config.toml
train_examples = 203450
horizontal_flip = false
arch = "gmlp"
conv_stem = true
residual_init = "none"
beta2 = 0.95
beta1 = 0.95
shampoo_beta = 0.95
precondition_frequency = 20
max_precond_dim = 1536
max_steps = 40000
batch_size = 64
lr_schedule = "step"
warmup_steps = 2000
adamw_weight_decay_other_params = 0
Rows from block 12 of a small multi-label image tagger, named by matrix and row number. Rows with one number belong to one neuron. Each number is 200 + 20 x the weight over its row's rms, rounded and kept within 0 to 999. All counts start at 0. After the name is the row's rms in percent of the matrix's.
After each neuron's rows are labels from the 100 images, of 14976, where the neuron reaches its largest size: "responds to" is what is common among them; "patch colour" is the nearest of a few named colours to the mean colour under the peak. Only what is clearly more common there than usual is listed. The data: small charts drawn from random numbers. In brackets: how many of the 100.
# u: gMLP up (value half) (model.blocks.12.mixer.u.weight, 160x160), inputs 80-159
# v: gMLP up (gate half) (model.blocks.12.mixer.v.weight, 160x160), inputs 80-159
# out: gMLP down (model.blocks.12.mixer.out.weight, 160x160, transposed), outputs 80-159

u.70,105,182,223,212,206,224,200,162,191,197,175,184,177,169,212,198,188,187,201,200,210,208,190,234,181,202,213,172,239,233,180,187,199,210,200,207,194,163,153,213,228,187,169,199,165,184,208,201,186,152,209,189,193,196,196,207,210,227,214,184,249,222,191,203,205,175,202,180,177,206,165,208,211,195,223,187,215,208,199,168,187
v.70,104,166,209,202,212,214,184,174,176,173,203,201,226,204,201,177,195,198,233,199,175,174,201,208,196,215,242,185,199,216,208,192,215,167,183,227,185,186,217,209,205,180,207,201,242,178,205,174,143,192,216,171,228,226,203,212,194,203,200,197,223,202,200,208,214,195,212,200,192,209,183,184,199,222,185,196,234,229,221,187,174
out.70,103,167,205,175,224,198,226,206,248,209,213,211,218,206,223,194,213,206,209,198,207,172,209,185,210,194,214,221,189,177,215,193,225,188,169,195,197,226,171,182,196,215,178,159,232,237,183,167,251,187,208,197,206,195,187,183,219,200,218,209,157,228,144,242,184,212,189,226,203,191,226,204,216,215,179,187,209,151,208,207,218
responds to: bar chart (100); flat (98)
patch colour: grey (31)

u.53,105,190,219,162,201,199,242,232,202,208,159,212,209,146,192,185,153,189,208,168,254,186,206,192,207,196,194,193,182,201,197,181,169,189,203,195,185,184,188,180,223,164,190,182,235,199,198,183,182,223,202,238,201,210,223,192,212,208,219,187,171,194,223,181,205,173,190,221,203,250,200,199,212,213,214,203,235,176,222,191,226
v.53,116,149,182,186,203,189,254,172,223,210,243,216,209,202,193,191,183,191,214,198,187,184,227,185,203,185,186,207,205,204,213,167,190,181,220,165,196,246,210,168,171,240,227,204,217,199,206,201,193,197,201,226,200,209,208,189,196,209,241,218,190,196,159,176,177,169,155,182,213,176,181,189,216,186,217,177,192,193,181,212,212
out.53,102,207,202,186,222,186,198,219,198,208,194,226,181,191,119,229,206,229,207,190,200,180,202,224,155,191,214,195,190,194,205,202,209,176,174,198,204,165,209,211,199,156,218,218,186,183,206,219,191,219,241,159,193,256,204,217,202,208,160,205,210,155,219,208,189,215,200,195,199,239,180,206,217,217,214,204,204,222,213,204,206
responds to: stacked bars (100); flat (44); dip in the middle (30)
patch colour: grey (59)

u.136,099,213,172,208,206,218,207,214,242,200,195,220,218,211,228,204,217,216,208,199,197,208,196,161,164,180,199,185,178,224,200,203,210,161,249,211,213,197,200,180,171,218,202,196,175,180,197,196,209,220,229,212,155,202,171,223,209,184,241,189,180,193,194,201,212,200,221,201,245,221,224,187,207,231,199,207,200,208,199,197,201
v.136,101,176,185,212,201,184,209,173,184,229,215,192,209,207,193,210,214,237,160,178,201,235,176,168,242,219,202,188,213,187,208,237,192,181,188,177,161,183,242,188,216,223,219,197,208,193,191,203,197,179,160,227,191,220,203,177,207,209,239,203,211,206,192,215,194,211,228,209,209,193,182,217,207,143,195,199,196,206,233,222,238
out.136,096,186,195,194,193,212,216,220,179,191,183,202,196,181,196,175,158,175,160,218,209,208,197,227,204,164,257,183,212,182,226,213,193,218,230,193,232,206,160,206,194,209,198,211,178,197,204,216,180,226,199,228,200,217,196,200,225,191,214,201,218,167,186,179,186,192,146,219,222,217,184,164,238,193,199,198,195,198,214,187,191
responds to: legend (100); flat (40)
patch colour: brown (25)

u.82,118,192,167,198,179,187,183,181,172,191,174,205,196,203,243,221,192,220,224,184,220,211,221,183,200,177,192,191,181,201,181,187,214,196,222,191,166,198,220,179,200,213,236,204,203,186,198,176,200,196,235,204,190,213,166,194,205,166,204,208,183,214,186,172,215,208,208,204,202,198,229,188,192,204,203,196,197,196,191,165,187
v.82,112,222,218,196,213,199,181,190,205,208,218,227,197,192,207,164,183,197,180,213,208,211,209,241,236,200,197,187,203,205,231,183,211,219,177,216,192,179,199,178,213,215,207,222,192,173,178,207,213,179,187,210,221,187,222,209,236,221,183,170,193,210,204,149,190,214,188,223,224,211,172,167,178,237,246,207,186,238,217,184,195
out.82,116,192,186,169,199,183,188,211,201,204,208,183,180,213,190,199,169,238,228,200,202,211,247,181,193,170,202,200,237,215,178,219,221,203,196,188,226,200,176,230,185,193,164,173,191,240,183,206,167,186,189,184,215,183,174,189,207,208,171,161,224,196,170,206,181,204,204,187,219,192,200,218,237,181,213,197,222,192,213,200,204
responds to: bar chart (97); one colour (88); dip in the middle (39); trend: flat (34)
patch colour: white (65)

u.5,086,182,182,194,209,164,206,185,194,201,193,167,253,209,204,161,219,181,192,201,199,210,196,210,202,224,195,174,192,188,217,204,206,225,202,202,203,179,200,191,176,204,195,186,204,235,169,192,194,227,211,179,183,201,194,226,191,200,194,199,199,197,219,195,187,193,153,175,196,148,208,183,222,216,194,223,230,185,197,206,194
v.5,086,220,193,185,210,206,232,186,172,204,185,226,172,220,253,226,174,183,175,185,204,201,214,178,200,166,165,213,214,208,181,174,191,224,191,195,215,249,220,195,211,183,210,189,213,183,199,217,213,211,167,210,221,185,195,197,203,188,221,197,189,185,187,216,171,219,177,188,193,244,197,223,203,174,183,196,218,231,214,210,188
out.5,082,184,213,182,192,211,198,177,199,218,194,195,197,194,195,204,175,196,178,192,225,208,174,185,197,229,221,181,196,188,192,176,184,163,225,221,174,196,214,208,212,223,220,214,204,194,206,217,194,205,176,203,202,236,175,183,202,208,200,221,181,166,203,229,209,170,203,201,205,194,186,228,208,235,181,174,209,188,197,197,195
responds to: legend (68); falling (64); line chart (31)
patch colour: black (54)

u.24,088,246,178,235,163,214,223,198,182,207,185,199,174,178,206,212,192,175,197,212,177,173,214,195,212,153,214,194,180,205,209,185,162,193,185,219,194,205,197,184,201,235,187,208,180,194,181,194,181,216,215,245,166,179,187,218,221,263,217,205,221,204,204,173,241,203,225,215,219,219,192,176,200,199,210,221,218,214,184,184,212
v.24,081,219,154,213,165,205,204,171,182,196,182,173,173,201,198,207,191,171,174,203,196,176,189,182,251,164,222,255,170,194,183,208,192,191,230,191,190,239,233,183,171,213,199,197,154,209,206,238,202,167,186,199,212,201,203,164,199,220,221,221,213,222,200,198,200,174,218,207,204,201,209,173,213,214,182,238,171,199,218,209,220
out.24,086,217,183,187,214,218,158,215,211,201,188,189,208,211,172,190,202,231,197,199,203,185,215,194,155,215,167,200,231,209,244,215,189,189,174,211,177,217,157,216,203,229,183,248,202,191,200,234,216,201,186,168,211,202,171,221,229,202,208,210,220,162,255,224,223,218,213,193,192,183,164,216,203,207,174,208,201,187,167,177,172
responds to: stacked bars (97); items: six (36); flat (31); trend: dip in the middle (31)
patch colour: grey (31)

u.26,087,204,159,167,187,190,222,188,201,212,210,204,198,186,199,214,189,168,214,227,215,205,192,195,211,226,205,194,187,236,179,228,210,204,175,183,212,208,192,194,228,198,245,198,205,196,229,180,191,190,193,191,227,198,175,174,211,160,199,225,162,207,195,190,203,154,200,186,197,232,220,233,197,206,218,217,156,182,209,233,211
v.26,085,204,194,221,193,186,191,190,198,211,190,237,228,247,189,223,204,175,225,182,191,186,221,192,175,168,231,214,184,210,189,185,187,160,231,203,200,259,205,149,168,209,187,174,180,208,211,214,237,179,186,204,178,187,220,179,169,176,231,154,240,188,207,176,216,207,193,191,177,208,215,195,191,215,213,187,217,228,167,171,207
out.26,090,201,208,204,181,219,182,213,185,202,195,219,198,228,199,198,201,190,199,172,211,182,220,183,183,168,198,188,229,223,184,189,205,175,223,220,217,230,198,216,204,229,192,164,170,192,243,243,205,201,209,213,224,192,235,199,191,195,213,175,186,176,216,179,187,207,167,205,214,192,216,181,188,192,192,166,159,201,185,161,214
responds to: stacked bars (97); falling (41); rising (31)
patch colour: grey (46)

u.102,109,166,224,219,188,191,225,210,204,227,153,214,201,181,211,195,211,191,173,182,229,227,195,200,209,169,203,186,198,202,182,210,206,214,200,196,223,185,204,211,196,205,178,210,246,223,222,190,172,238,189,204,181,189,164,233,213,173,169,171,202,210,185,184,210,207,206,209,183,185,201,171,218,196,205,190,228,188,193,193,206
v.102,112,180,176,173,221,198,242,221,222,199,240,227,203,181,162,186,219,200,166,154,162,179,181,208,189,214,218,201,184,222,205,180,186,199,188,219,193,193,199,183,211,223,210,191,205,170,191,208,192,201,189,216,198,183,221,236,242,184,198,218,180,208,184,189,201,197,213,211,221,200,178,185,160,186,169,224,196,212,240,206,236
out.102,109,206,193,186,233,204,188,241,242,172,231,218,243,209,207,177,186,202,195,190,198,173,196,207,234,209,221,224,189,189,189,211,211,198,174,205,216,169,194,183,203,198,209,206,209,200,188,179,181,181,196,235,220,185,191,174,172,191,201,185,203,230,185,182,214,194,197,202,197,211,218,169,239,203,193,188,200,188,214,176,197
responds to: bar chart (57); dip in the middle (39); falling (33)
patch colour: white (78)

u.88,095,218,212,180,224,165,187,210,199,188,201,196,155,197,207,206,201,220,224,188,181,187,179,221,192,203,189,166,153,207,262,207,234,224,200,221,203,181,226,208,207,190,182,194,205,183,203,232,183,223,214,235,164,190,238,205,181,217,173,213,173,221,192,192,176,215,179,198,200,192,167,167,200,178,203,171,212,204,232,200,199
v.88,106,161,201,187,187,196,181,205,221,200,193,213,205,196,220,171,208,204,181,196,205,186,215,216,202,207,206,229,204,183,203,238,210,208,215,176,221,226,195,197,180,198,188,208,229,174,182,172,180,175,173,208,198,195,212,189,201,230,204,216,206,209,219,181,192,241,196,184,216,198,191,187,226,214,210,178,240,219,199,167,209
out.88,104,186,222,167,211,204,198,213,228,173,197,191,184,195,175,197,230,213,182,218,216,188,204,191,169,244,179,193,174,194,170,201,189,221,184,122,194,173,208,218,215,215,227,215,192,190,175,204,206,235,241,221,168,220,179,212,195,191,181,191,200,213,215,194,211,181,186,157,218,178,198,207,221,227,186,167,201,212,209,210,218
responds to: legend (97); grid lines (94); horizontal bar chart (89)
patch colour: white (64)

u.13,087,190,175,177,196,203,180,161,210,228,211,201,176,183,197,197,220,179,193,246,223,224,221,227,163,218,239,206,175,181,189,158,207,187,229,230,167,191,202,213,212,212,191,212,181,207,163,232,241,216,210,209,188,222,221,210,174,213,212,205,204,221,170,224,167,218,216,198,225,203,167,203,162,214,181,209,197,174,200,193,225
v.13,094,190,175,198,241,219,214,207,189,208,196,182,178,195,230,193,208,237,221,172,205,227,195,171,212,187,173,226,212,197,221,199,179,191,192,173,181,181,191,201,163,182,197,190,215,185,230,195,175,224,188,175,188,167,186,224,189,256,167,188,189,179,182,185,183,211,201,202,187,168,194,182,217,201,194,174,202,202,194,213,192
out.13,084,217,218,177,175,210,198,185,199,230,222,206,205,204,212,170,188,177,214,232,191,219,167,200,167,192,202,180,187,196,212,189,195,203,205,167,170,221,209,215,230,219,224,210,190,179,181,192,185,217,204,222,200,227,202,198,207,213,199,255,191,193,185,232,195,181,216,192,176,182,238,204,238,199,186,225,213,180,163,225,220
responds to: stacked bars (79); dark theme (70); flat (40); items: five (35)
patch colour: grey (34)

u.155,094,248,213,214,218,185,190,203,191,176,197,191,202,220,219,225,217,196,183,188,210,202,199,212,206,142,200,195,205,208,190,196,169,243,161,198,178,214,197,187,228,196,219,184,182,189,163,190,230,256,161,174,189,199,201,213,182,218,198,170,215,234,226,202,238,249,210,187,192,217,190,206,193,177,210,214,210,207,220,194,198
v.155,082,181,243,196,167,222,174,224,182,165,200,213,208,202,186,198,213,158,181,233,227,184,195,198,227,172,177,217,191,182,238,209,199,188,203,169,193,210,189,179,222,215,178,179,210,197,190,138,220,208,212,215,209,185,197,193,187,141,187,215,190,195,163,188,218,209,181,225,238,226,190,202,173,194,194,229,200,212,204,208,231
out.155,088,180,201,200,209,213,198,191,201,189,204,190,216,240,229,173,170,244,191,223,220,220,171,229,222,223,180,197,207,215,210,212,207,192,170,189,199,219,237,214,217,195,189,198,190,215,190,154,185,216,155,171,205,173,209,174,230,200,236,227,204,226,210,236,186,211,198,185,233,206,192,186,221,200,191,164,211,205,198,219,240
responds to: legend (76); ring chart (38)
patch colour: brown (29)